Weights of a small self-supervised image encoder: 87.2 epochs.
Rows from block 7 of a small self-supervised image encoder, named by matrix and row number. Rows with one number belong to one neuron. Each number is 128 + 32 x the weight over its row's rms, rounded and kept within 0 to 255. All counts start at 0.
Before each neuron's rows are labels from the 100 images, of 14848, where the neuron reaches its largest size: "strongest on" is what is common among them. Only what is clearly more common there than usual is listed. The data: larger renderings of crowded toy scenes.
# gate: MLP gate (model.blocks.7.mlp.gate.weight, 512x256), inputs 128-255
# fc1: MLP up (model.blocks.7.mlp.fc1.weight, 512x256), inputs 128-255
# fc2: MLP down (model.blocks.7.mlp.fc2.weight, 256x512, transposed), outputs 128-255

strongest on: light from behind the camera
gate.452 [140 146 142 186 117 107 113 157 173 109  93 129 164 193 180 124 169  63 123 123 104  95 123 141 152 126 156 115 172 137  95 130 144 134 149  95 143 127 119  74 159  53 135  95  88 171 176 162 141 124 114 161 143 161 148 175 140 137 107  94 183 152 110 104 161 141 118 144  76 132 132 130 173  98 135 113 111 111 132 176 149 121 163  78 113  93 116 192  74 144 125 163 105 153 128  77 152 102  73 169 174 174 115  76  89 157 131 108 139 156 128 150 117  76 123 140 163 192 127 124  91 150 164  91 118 140 165 147]
fc1.452 [145 109  93 107 123 137 123  83  86 132 128 141 152  98  75 103 117  88  98 128 104 138 190 133 145 132 130  84  95 120 104 103 155 109  57 130 101 163 106 175 134 129 117 160 149 112 144 125  51  95 148  97 110  99 110  89 119 125 160 129 134 121 162  56 155 136 124 157 160 193 158 142 143 165 111 121 117 156 155 165 115 168  52 156 138 130 111 187 140 117 130 160 168 184 137 154 128 127 134 158 130 132  66 223  23 152  51 155 216  95 137 137  89 174 102 143  60 138  70 142 131  68 137 196 113 100 148  94]
fc2.452 [133 130 142 132 173 188 114 111 133 172 105 134 102 151 145  86 151  94  93 125 113 168  94 102 111 135 173 141 106 154 130 118  76 108 177 146 131 115  93 157 157 126 150  47 149 100 104 143 190 149  69 169  98 121 166  83  74 139 119  91 128 150 126  66 115 153 120  66  84  96 107 157 130 121  80 139 125 108 139 137 144 106 121 133 136 116 157  55 140 129 118  63 146  75  84 128 135 125  93 100 126 139 127  87 117 122 112 107 130 172 101 159 120  75 168 111 151 143 138 135  58 112 146 130 164  80 182 121]

strongest on: light from behind the scene
gate.416 [113 116 142 181 108 102 163 168 167 113  73  99 179 144 139 146 132 116 148 110 160 147 123 150 140 134 144  92 132 135 159 107 131 130 156 183 119  64 142 145 166 160 126 113 114 105 143  90 165 170 139 113 149 110  91 132 101 114 120 126 134 125 156 135 207 141 113 108 129 160 123 141 151 127 125 148 129 131  97  95 147  76 118 169 127 181 188 128 115 143 134 182 131 148 137 153  81 135 137  80 158 122 154 116 119 136 153 134 153  88 104 110  87 109 150 116 124 110  81 145 139 116 134 153 133 162 178 139]
fc1.416 [138 130 153 127  92 168  85 147 109 101 135 152 116 169  81 118  28 146 140 164 146 180 196 125 127 147 163 105 125 154 127 113 143  82 100  94 125 162 124 137  91 170 119  67 101 172 164 136 123  81 130 119 146  98 125 140 110 179 126 122 205 122 141 163 128 187 130  91 100 136 141  71 107  78 141  65 128 159 115 163 114  97 140  88 121 109 155 208 137 174 171 114 114  49 173 148 142 123 121 151 103 165 145 155 148 145 151 145 110 140 147 158 150 139 111  93 196  70  97 145  91 144 164 141  50 130 180 146]
fc2.416 [176  66 155 108  92 140 141 171 135 111 141 127 141 130 137 151 126 155 192 146 107 110 139 144 176 142 175 120 168 106  94 116  82  91 117 128 143 120 131 140 182 164 104 135  94 118 124 111 106 182 138 147 129  92 193  90 148 115 131 131  79 183  94 102 124  82 108 151 106 118 179 152  83 140  90 112 109 146 154 165 128 109 129 148  80 145 190 125 127 184 132 137 158 132 198 160 173 180 152 176 148 157  94 160 142 140 114 166 143 135 160 168 136 119 162 132 208 200 118 111 188  59 104  61 143 102 117  89]

strongest on: light from behind the camera
gate.160 [173 130 173 131 157  88 116  89 107 162 143 164 165  97 123 227 128 167 147  96  84 118  99 112 165 113 117 143 192 145 108 151 141 141 115 126 156  95 150  83 148 123 120 104 129 131 104 155 125 152 184 133  87  23  93 118 104 115 104 207 171 179 115 194 145  59 112 123 125 138 174 185 150 181  97 174  87 156 141 130 156 139  94 131 143  94  93 210  87 130  66 160 114 146 141 142 124 125  68 144 164 162 143 132 104 110 129 160 163 133 136 133 180 145  73 123  90  98 110 158 187 103 131 199 129 198 152 136]
fc1.160 [145 126 128 179 153 173 145 158 141 161 141 146 160  39 156 136 114  86 125 142 140 132  92 130 149 177 101 138 157 177  65 130 189 186 105 130 199 166  86 151 108 164 171 101 127 149  74 120 124  94 113  79 152 103 165 122 151 122 114 126 151 105 105 104  84 142 138  80 127 183 161 138 174 180 108  87 100  85 155  79 190 112 138 156  71  93  99 162 105  84 177 172 105 155 129 129 129 152 119  94 151 131 132 178 102 112 120 177 148 142 146 106 150 188  79  98 144 172 101 142 117 143 116 164  74 147 106  82]
fc2.160 [145 162  99  83 163 124 135 130 140 122  95 184 128 154 121 144 185  55 112 132 110 127 143 138 125 124 205 105  78 117 112  85 113 107 137  89  80 115 110 138 190 113 166 115 132 151 151 165  89 106 119 137 140 157 107 127  74 160 132  96  83 105 140 141 159 139 120 100 153  50  42 135  70  80 126 142 111  60 154 133 136 144 117  96 165 170 138  96 142 184 136  85 131 100 141 122 164  90 125  81 125 140  64  90 139 100 103 154 154 126  68 170  81  92 124 135 112 110 146 153 117 153 109 120 156 131 184 122]

strongest on: light from behind the scene; umbrella
gate.483 [137 120 104 107 150  83 153 147  77 129 122  81 143 165 100 111 153 126  80 111 130 143 173 150 146 117  59 165 132 133 120 142 170 113 132 181 146  74 145 182 122 170 101 151 145  97 122 144 192 154 153 112 108 157 121 118 121 128 144 120  77 109  94 112  80 139 184 123 131 148 129 130 156 130 129 113 140 132 124 115 124 154 178 180  94  84 125 171 170 181 138 167 183 130  85 133 137 136 170  61 154 168 177 187 191 112 118 129 107 123 132 107 106  92 143 171 134 135 107  67 186 148 162  95  87 169 119 103]
fc1.483 [157 127 155 163 184 154 148 142 118  98 163 115 144 188 120 131  82  65 118 143 143 118 114 166 120 155 120 181 139 137  80 117 158 131  85 160 150  97 131 161  84  95 146 184  99 155 122 125 151 160 119 118 138 181 103 121 111  92 161 129 154 104 120 176 113 107 116 111  89  92 203 111 173 109 121 154 142 148 106 160 151 173 163 139 100 158 145 136 149 117 119 115 177  89 155 136 129 136 160 109 134 142 176 203  87 115 175 155 209 132 224  90 104 133 205 134 114  95 112 140 128 142 117  91  64 132 205 107]
fc2.483 [ 75  55 139  68 127 157 187 108 123 141 194 131 123 136 163 142 101 124 134  98 111 178 140 123 123 124  95 207 129 177 163 157 157 173 134 106 133 110 137  88 124 136 112 138 134  83 140 109 184 120 103 118 129 110  80 118 117 203 158 136 122 127 153 159 119 153 114 145 136  63  88  82 141 169 153 176 157  90 108 168 127 164 118 123 129 124 125  85  81 160 178 117 150 147 102 123 121  49 143  94  80 154  78 109  90 123  84 115 119  65 130 146 163 120 127 132 122  96 126 157 142 102 118 172 119 146  72 159]

strongest on: light from behind the camera
gate.85 [139 152 119  61 150 136  90 103 133 120 102 104 123 159  73 149 141 105 134 166 156  85 199 116 119 142  75 185 107 185 155 112  88 101  99 127 220 137 110 131  90 138  96 140 108 152 123 196 174 161 153 117 118  93 116  96 130 120 114 155 151 181  61 204 131  86 147 118 115 109 188 136 146 161 144 112  80 154 136 150 102 101 108 130 140 142 121 125 137 121  96 145 118 135 131 129 157  99 150 177 139 155 157 119 145 130  89 121  96 154 174 135 149  90 114 141  72 128 202  85 102  61 119 100 132 123 113 136]
fc1.85 [145  63 135  68  93 142 133 110 150 100  60 109 171 145 147 147 132 106 102 127 133 148 136 141 150 134 111  91  54 168 152 114  92  71 140 107 116 122  91 125  84 155 158 138 148  90 156 159  89 152 164 150  74  99  57 218 162 175 125 155 172 130 149  75 119 153 138 154 115 188 183 156 124  97 153 157 101 161 129 104 108 137 117 163 144 154 141 157 141  94 165 112 127 110  93 137  78 120 172 108  98 156  95 107 109 154 136  92 100 109 201  95 173 119  87 138 124 153 128 148 118 152 136 129 138 110 176  88]
fc2.85 [142 156 138 107 123 115 118 169 108 133 148 132  95 107 146 189 120  95 110  69  94 121 102  61 167 145 133 162 136 104 153 167  75 137 108 115  92 131 151  49 124 124 167  80  76 175 120  84 154 158 125  87 137  78 176 112  88 125 134 135 115 134 108 134 137 101 122 102 141 119 103  64 135 110  88 128  64  78 104 115 174 102 123  91  87  88 131 114 139 148 173 163  94 161  81 136 169 148 131  92 143 158 141 158 139 129 128 135 153 187 115 146  72 129 121 105 151 148 101 134 137 162  75 217 217 135 104 158]

strongest on: light from behind the camera
gate.108 [158 105 144  60 123 167 117 113 136 112 111 130 156 180 125 121 144 124  91  97  91 133 110 147 118  91 205 126 179 188 133 113 122 126 153 187 180  75 137 131 102 140 123  84 111  90 140 173 172 150 148 103  81 107  70 149 118 113 132 127 149 171 161 141 144 116 165 157 121 130 107 168 188  99 126 122  97  87 156 115 117 132 122 179 160 128 153 153 160 152 138 159 192 114 174  73  78 189  95 123  75 134  84 128  99 133 118 105 141  77 170  98  91 145 140 148 160 154  85  68 127  81 134 131 176 139 132 114]
fc1.108 [188  93 148 133 112  82 106 139 114  93 183  56 133 159 131 176 157 144 135  90 114 113 189 166 124 137 151 101 134 144 142 140 156  83 163 140 166 143 165 121 150 215 189 184 161  74  89 158 100 170 155 135  73 140 137 160 204 132  96 181 112  95 142 160 105 168 134 101 181  99 122 182 137  57 120 154 138 147 114 102 158 142 105 118 120  79  98 109  73 141 122 120 176 202  92 114 112 122 125 124  97 178 106  87  59 139 128  81 128 124 105 103 124 122 125 175  97 138 117 106 134 102 139 110 123 165 115 152]
fc2.108 [118 166 107 113 189 112 130 114 241 122 158 108  93 125  76 170 130 167 117 152 150 191 157  75 132 112 153 106  60 157 144 141 116 127  85 115 120 171 109 107 118 105 171 183 110 158 160 164 151 110 123 113 138 122 110 132 135 103 161 142 145 134 126 143 114 116 141 127 105 143 178  70 161 137 112 135 103 137 168 127 162  55 112  79 104  76 168 114 162  96 135  95  70 106 136 116 206 193 119  99 126 119 135 157 153 174 107 136 143 166 107 160 165  82 181 155  81 118  90 135  91 135 112 123 152 135 141 118]

strongest on: light from behind the camera
gate.218 [140 150 108  95 130  76  84 147 107 118 140 108  81 180 135 145 175  50 148 105 109 108 133 100 174 116 169 112 108 161 120 120 119 154 104 176 147 110 100  78 132 118 118 191 127  94 129  87 105 107 140 134 123 101 108 102 133 137  56 143 142 173 137  52 114 129 132 153 106  86  92 122 183 132 124  82 160 164 184 209 137 174 166 166 140  99 128 115 159 132 121 152 122  91  93 120 132 127 144 117 146 107 132 128  61 162 131 123  85 111 102 100 172  76 114 129 146 130 168 118 128 136 111 169 226 107 160 146]
fc1.218 [155 210 145 141  51 165 103 145 154 181 136 143 126 131 138 148 114  94  93 156  88 128 116 157 155 181 136 121 126 185  93  86 172 123 109 123 195 138 107  93 140 190 133 148 108 122 116 105 123  90 125 100 141  55 149 155 128 130 102 119 172  83 152 117 172 139 168 132 166 172 124 174  93 131 130 106 108 138 144 104 190 114 177 132 128 140 112 141 107  98  70 134  66 117  73  59 171 159 152  69 162 120 136 120 166 144 108 165 148 111 159 148 173 153 135 108 161  89 157 114 136 117 125 168 185  87 135 155]
fc2.218 [129 146 171 133 111 118 171 130 153 175  95  76 132 109  88 103  83 148 213  92 131 131  83 110 112 142 136 166 113 173 149  85 141 137  53 140 127 154 153  84  87 161 193 167 127  89  86 108 116 107 123 162 133 178 115 135 143 130 106 166 149 196 141 148  71  98  81 121 107 135 101 114 138 102 127 113 165 114 112 129  97 219 183 133 137 173 167 104  97 119 107 125 112 129 123 158 158 163 191 161  69 141 133 104 103 143 138 110 153 148 234  85 120  87  98 156 128 157 140  72 144 162  81 131 145  47 120 109]

strongest on: light from behind the scene
gate.454 [ 91 131 128 183 150 109 124 147 145 149 130  96  82 148 163  73 160 112  88 117 120  96 135 146 140 124 108 157 138 122 120 159 159 107  71 140  70 193 124 215 144 131 159 175 155  76 125  71 142 126 140  98 129 205 120 130 119 154 135  95 110 186 154 117 137 152 126 156 110  86 120 163 102 138 158  62  85 160 133 125  89 116 107 136  75 178  78 122  67 125 104 134  61 159 146  64 106 141 155 133 194 178 168  78 118 112 130 109 100 104 104 182 139 113  87  93 116 116  54  81 140 149  95 173 147 106 136  89]
fc1.454 [165 115 132 132 117 140 116  93  84 104 137 165 120  91 147 127 107 119 101 120 114 140  80 121 100 119 164 111  92 136 111 117  99 163 125 158 135  62 101 132 161 178 148 137 210  84 158  84 138 154 139 173 130 135 178 148  87 129 137 159 152 103 143 157 160 145  88 107 153 105 110  99  81 184 112 131 123 120 137 102 125 135 114 105 160 130 101 138 167 101 151 144 123 128 166  55 146 160 128 169  87 162 161 121 103  82  85 127  82 134 177 187 104 150 155 118 156 101 128  90 145  94 163 107  65 104 163 186]
fc2.454 [124 124 107 120  56  99 158  87  99 132 110  66 105 162 128 125 162 148  88 169 173 124 134 118 112  93 141 109 141  72 142 169 114 155 156  64 134 176 146 189 122 115  87 127  93 104 158 126 142 149 187 124 164 138  89 129 121 112 144  58 144  92 152 164 116 120 127 116 138 127 108 103  80  45 170 180 130  89 130 140 162 111 182 128 123 169 164  74 120 159 126 108 144 194 112 120 156 114 167  69 188 105 118 147 102 117  94  87 112 146 110 105 121 124  72  94 178 101 113 109 119 127 131 126 145  89 111 136]